{
  "model": "text-conditioned image diffusion model",
  "dataset": "rendered solids tumbling over patterned floors",
  "train_examples": 195000,
  "image_size": 32,
  "horizontal_flip": false,
  "conditioning": "text",
  "arch": "unet",
  "objective": "epsilon",
  "cond_dim": 128,
  "tokenizer": "word",
  "vocab_size": 61,
  "text_encoder_width": 256,
  "text_encoder_layers": 6,
  "text_encoder_norm": "layernorm",
  "text_encoder_norm_position": "pre",
  "text_encoder_activation": "swiglu",
  "text_encoder_mlp_ratio": 2,
  "text_encoder_head_dim": 64,
  "text_encoder_fused_qkv": false,
  "text_encoder_bias": "qkv",
  "text_encoder_qk_norm": true,
  "text_encoder_parallel_block": false,
  "text_encoder_inner_norm": false,
  "text_encoder_positions": "learned",
  "cond_dropout": 0.2,
  "norm": "groupnorm",
  "activation": "leaky_relu",
  "weight_standardization": true,
  "widths": [64, 128, 192],
  "blocks_per_level": 1,
  "scale_shift_norm": true,
  "dropout": 0.1,
  "attention": true,
  "upsampling": "pixel_shuffle",
  "init": "xavier_uniform",
  "residual_init": "none",
  "optimizer": "soap",
  "beta2": 0.999,
  "lr": 0.0025,
  "beta1": 0.95,
  "shampoo_beta": 0.999,
  "eps": 1e-08,
  "precondition_frequency": 20,
  "max_precond_dim": 1024,
  "one_sided": false,
  "adamw_lr_other_params": 0.0014,
  "grad_clip": 3.0,
  "l1_shrink": 0.01,
  "steps": 4800,
  "batch_size": 128,
  "epochs": 3.2,
  "lr_schedule": "linear",
  "final_lr_fraction": 0.1,
  "warmup_steps": 140,
  "weight_decay": 0.2,
  "adamw_weight_decay_other_params": 0.01
}
Rows from block 5 of the denoiser of a small text-conditioned image diffusion model, named by matrix and row number. Rows with one number belong to one channel. Each number is 128 + 32 x the weight over its row's rms, rounded and kept within 0 to 255. All counts start at 0. Numbers have three digits each. After the name is the row's rms in percent of the matrix's.
After each channel's rows are labels from the 100 images, of 14976 (inputs lightly noised), where the channel reaches its highest value: "top examples" is what is common among them. Only what is clearly more common there than usual is listed. The data: rendered solids tumbling over patterned floors.
# convs0: first 3x3 conv (model.mid.2.convs.0.weight, 192x192x3x3, standardized in use, each kernel summed), inputs 0-63
# convs1: second 3x3 conv (model.mid.2.convs.1.weight, 192x192x3x3, standardized in use, transposed, each kernel summed), outputs 0-63

convs0.127 119:191108117087132102225144167127132101117136139119135152165143175156119097140100123126114114148120128167161172106109116103131129118133123127144116137096101184122177202096101113141100100101157081
convs1.127 109:110132144133125131059099120108131141160148176166069150098149131061128126138100141129111152122193121132099126105137172173127151136126125176087185122099137076129081085124114187184101166155083077
top examples: black object; its colour: black; count: four

convs0.115 120:120139104116136124100212138134145115105061117115101140147149094147130118074216101132144138154131114124105100216144144118103149112159135129089157104132105090130140145144143157154088108149117154
convs1.115 147:190117133130120117093096057116123092109119172086177136157145255185090188158065150069114086179134115131096127105121224118140112128190114113124126127164036131121112123091122183119094099151131130
top examples: count: one

convs0.148 079:063094143136123093193120098128113105136111156136110172137107081146131161098153074112094204149128123178132098123176094100118099102129124156162129127169142121165116127155117170073158172088153158
convs1.148 074:154105127124094091130133151137066084094122080161130134140068180143143189123123121115170100114160126153109171159157156105161152088102149122154102124043120149144106153031135127205149151180102197
top examples: light from behind the camera; white object

convs0.51 133:083172146192120143227111118116153094147105180093123139107104100136170118105069163123098119119133115092112094145129096127056131139145164156155103094111174128127130106116122132132127148139140064
convs1.51 142:118112155124116120137151132108078096075141108126104100152151125174130164141171139164226128212164133176179219122152142064140136061098135079146118163122113163173152153085127160119155119162114184
top examples: light from behind the camera

convs0.168 037:064074137140129159121145152125145145161134144136150096175115042082159126191122109113071203104120106131160126090132108124131183123164165158102062090073133179128100127157157133049116099129121091
convs1.168 054:083153095130093157130151089150093109141098150110126146127073101086106110084150120083123086146099162117043127100150171127102073101137113111175074094138106122146165090097136157182121188094133145
top examples: count: four; grey object; tube

convs0.7 123:100159110109103124109136103139124117146159127142057135126103106087126114097255158097074126124136109128117122117133122103118119139138149151140065145120136156147144113064137130058167126133143105
convs1.7 136:099215118194111091104136133116134070077119039148143159145155083098070117154097141177146140157130101093159091102163157145159145121173074140120156092108092126161103117094128137131130113109110133
top examples: light from the right

convs0.11 087:130109129144163144173109155146159077134244109143104139121178101065164106183098092091133093091107103131203113108103131110114085186176151135113154101147119136126115231169150120144105187104093128
convs1.11 086:113114121145162097115079096195111148096146137122105111099124140147140144183181136143109135141190130084161039182183110091089159140076138181131101147107154125160096119116133129134101166144150206
top examples: light from behind the scene; count: four

convs0.155 120:229128130140095139132123153122163167131155119193137146100122182150119147132132146151141104123111158147110155100111139114239162129122147109144136156088099145126191106159123163129099145155136184
convs1.155 130:067123191137143141176136125129071092141109149133151081176114059162130159143128082139153154184180117147151092126139139106085142164106138123131122147174119107071131152115137158108129150169148105
top examples: black object; its colour: black

convs0.191 131:000034105130122162136148164137171149160128176101139124094089120138121129185038168133144153112112119158134144149112099103118151160118114108128160150105135166114132152154146147170134159133100114
convs1.191 139:177135173092137132125109128157182126148106147093100144097134119120129147099144066117098131109142117142091120161163091091236141132138117085123112085149138063149110126133084127093094122132174134
top examples: count: four; light from the right

convs0.78 062:057150127130158125102117092110096146165122143139172138081137100167183135153156130104104066151161131108131128091139092076126199101133159141091101095132106165152116137125107190128085112127138170
convs1.78 059:178164102155105147126103180163093130090117090083132178145147147140099117166120110052075168137094117139116157118086143146147076136135117106126074066170078137095146183151125091121108144111184079
top examples: count: one

convs0.67 107:104143152134129166033094143156146119120184140135131137082101103148138143152150170113162106043124165128106157125134116130099141162116074113104105139072158131130096097124129113115130115132117139
convs1.67 108:094072155103174143131127045118099127111088136120134115144148115087100110102108109140191134136136135141131090157159147085172115138120129130189173165187151103128087096124110129104137112059146098
top examples: count: one

convs0.102 148:154115163099131135166169190103094076132106085117122146155149107148150112123105171116203117132127114152097131118132127149147089118120125142142112119113115144158147153185107082167117127131125236
convs1.102 162:128126151122098119086109143128151094122136142159134154120136153114094081201153147193101159135134149129140114112160139122075133132104098137067103107088099139136043098096148137151149096166151102
top examples: count: four

convs0.98 044:127148158149148085113141141129131121135165077169120101155084087106137113191169139105155169110113127105144144149143117150096189163129106124148107119087142178125114117186144174247116123125153116
convs1.98 036:153127133151118140140205128147136124123130146096140139138097132061132109133127079095057147085071137139092125146101130155109106122139191087184057092126081183128133105133116090132115150085125097
top examples: light from behind the scene

convs0.171 128:180102089104104133175149137129099114184120083090148119114135151152110118139147145160120131146114136150123125126137131141093119199144123125157151153130093130147109165100089129150131142122152117
convs1.171 099:064106113129162128172116157159164138102137169118098127085125182091141085150150089082164151136026129186128164117117140133213149089112180105093063131114112103160085112130152134133103192162129110
top examples: black object; its colour: black; count: four

convs0.104 166:074080129107110122116127150130152125120177118116167137176132134119135150123001186109147135125099136124128116146129121169127150148149126128122138093087106168128061142163141152138093123157116069
convs1.104 113:170075123142101119123153142105147172119118117113066144105157114178115116112119109101132106062140176103145115109116098141190122123102079149131115114137149050143178073112075079109130142094097126
top examples: white object; grey object

convs0.169 031:108170120091144099153129091129137120172138128092114178142135175156139134126180113100203114131138120130121154182067142129083148191151133106157147160107160156137122149164158181098152135111112159
convs1.169 041:085207130107059142110163159106190148078089105071173126121129111094106159116166152166120103129136130172109165116145152132107132180110087147159130080098071062131111101105165112126156175139144104
top examples: count: four

convs0.83 093:111137087087162141157064144066092061148162123092082107112114084129138107126129186113160110156135117165149060122096132111110139101144131134138185081175116135135101177115175173178131149152122092
convs1.83 103:138079145126160187086150122145149162132159187166126152133146127089130121206143149137135124135095078145108121093165138105179194128095145121152122141138049107103147126160177108108122140152141153
top examples: count: four; black object; its colour: black

convs0.40 136:115085122132122117087150182128039095103144139141139088201168138140134113073072107160167158134179134167105110187116145128116142097140153127178169122145118081110125131121101164091118101133145163
convs1.40 152:134209144184079142105120131131131134155154167105181137114116087092167162117121101138106103158170124123156130106164096128068130210133133139104149133151163136150116148210140126141138134136124093
top examples: count: four; hexagonal prism

convs0.50 117:152172209167132156001112175134130160131104145093134111053136126144134131149200138148140125112118134164146125116158126120150150163119108116118108163156095150123148150147122102103115120126115114
convs1.50 114:146155115089160071170137100147104127122091137055098121111161141123116155143169089164132117100138123093185119180112123056091183123086190154069154151158220092114154072119086135101121126120156101
top examples: count: one

convs0.48 089:095194117145108152184142033121133136134130112171118120092103097123122138142089146131041113117088129109145144113115094104104153164137131174127105127157174092153186129086086086177194136101105075
convs1.48 077:121094169122154145119119175153143020119171123117114074094141182115083171174215091089103130092160161137174172146167070115176134132190163146126091131150063169138108109132122146121087122074125117
top examples: light from behind the camera; white object; its colour: white

convs0.158 045:122101116117144021151145064124000119124110115150128112199126120133130127103240196140151112148124111120126129081134147156149097118104128081122139129135094080104111114136083078174109126142139140
convs1.158 054:124209136204155115121129118106167073161131129148144141125114173158139179168182197080122083124103108092136149083120132160079105197128119127090080128182153161067185141134070132084156170151195122
top examples: light from the right

convs0.36 095:141088155126091142099133135135120140143126136098113182155174106132098200147070145168160170158132157127128086104088111143088182093112092111144153150171136147140082152104165123126162113114153099
convs1.36 087:136122148119171095183157139123165123177105149078099131129167177135113135077154128105113152134060101137114099119141131098176147112170233112122136130170193146125119087134045120151133073141114122
top examples: light from the right

convs0.63 082:170093157128139140179130134115172160106197144164083080124126135129164102130094158092121185114121141138125099136119093121165195141167104110092141133127142143140132121160089040141118106129109161
convs1.63 084:034097159120104137146097117083139123132186162095118131140127177143146109138099121109113075146140178149089149112114105123064110164099147142144134108181173151117170102116101198158106097149128167
top examples: its colour: black

convs0.189 078:105155067122178100255101136112129153113103225124170116162125132214129117121074149123142128159046138102144131153090077138060130149134114125164127142137149096105112127211143100142133163108144168
convs1.189 078:098167174126105157096120147114118130152141041182135070113120102145138101127145139191150132201185112143144153153174132126108158112125099183158124158075065141135058162075140144113094173157099085
top examples: light from behind the scene

convs0.160 070:210154100126115166108104123102143163099135147102076113169133108163114099142108158119096142116081132107118126083131112116090194165166148135141129112147184078123114103161122089092146151142134127
convs1.160 078:127110111064143101136134100155108139141144162063157130141116111137170103144133112120121064138117175160125148133104110165085123210098121122165153158144107109133159097131168139178134086136122110
top examples: light from the right

convs0.106 077:207137119091111175110126155115094110117168077159120108071092129107176205178126137139129060105121129149221170156164132145142144156146134107106090115128151132143125161152134124085153196101137193
convs1.106 068:130156125114134098068139134194124128068113164161104162116118063088150097170118129163121111078150097100142064144146146114086178160117143156140080135088123098116088090118113081189109142137152134
top examples: light from behind the scene; count: four; cube frame

convs0.190 084:085103129138118121100161155144120098132177115158128153067153137117120185142115149110146118167150150115182123150142155098115164077152058100105179098091103130147160168115120186152125125137128122
convs1.190 086:188115066129184126134174133183163181132060131120086126168132079124083117123164135159104143118131170177099158107125134128100171149172072137186144157120083147157117136159093086116149180107163114
top examples: light from the right

convs0.111 052:117124151040123079129096151107104096105120114074109121166153087165128083077245111175138099142157129142122136123109106093114109142114162132177077094039110120112112142122132021113133152169125176
convs1.111 059:091162149141124139129188170169126148119153072141143177163190108035163088159135113123168129102130174078119141116112140130104096162157088096137102066112126115193149130149138132132178127156080098
top examples: light from the right; count: four

convs0.73 120:146163186134101101134157090128147128135143132126177102116194147156120153181096127122139110103150118114195090116082111131102126131185166255151109160164164146092130136118121146140190142127147084
convs1.73 112:117092106136181137107030160139115135136158180092057116106127126112075159067148148107076186127147086135116136148146178128206090115144151094116110183098151105130081148109133070097095110156172160
top examples: white object; light from behind the camera; its colour: white

convs0.52 080:081185093103143135118097105145175194146153170153092121142117108091096102176104128129114143163119144159152085086150145121145138152122125181135138163156190136098113105143063129120166137131121133
convs1.52 097:089151123195125115215140155133095116123101190147192155177119146133164122041100078096095136162096111176149110133139121154134059106084126109117099121129123134155111142046130140130086143110128109
top examples: light from behind the camera; white object; its colour: white

convs0.177 102:221088154094106137162136131122094145136129134136146154146114118175131107153065141091053145108113129128166109183116153113145157095150106090172196091142119168117130146078094148143115115129095113
convs1.177 113:055127102126170105127092155144143162115150197147097116171127141102142110156119139122199114111144102130075124142158130166161145084111102157126121121111098117121043139141165149127129170165123119
top examples: black object; its colour: black

convs0.181 094:082108162091150111138158073119137116112120126109153110153151118153138194122115129102130053154137105129111149110106119091185072149182183247086126110134098144103190152111108079168165093146118078
convs1.181 098:163151186175161150109097168160134134158175129142063094144126143111092135130169118120178161159137167207138153179121142117059156151114149146131125154126116174099045139127144156102134112179188062
top examples: white object; light from behind the camera; its colour: white; count: four

convs0.70 096:119155135174131153094222120146148120104094095143159139166129088121157142105146143155139094084115156137163093195127148131073058092080059104131119138173105101167150114101062135177110123131155159
convs1.70 111:148130165183090068114132117150105118136111179066160148100168179165126084133160103120065119135126112099104127113184093142115147129111138113081077116188064168130074048134078150108084131080133115
top examples: count: one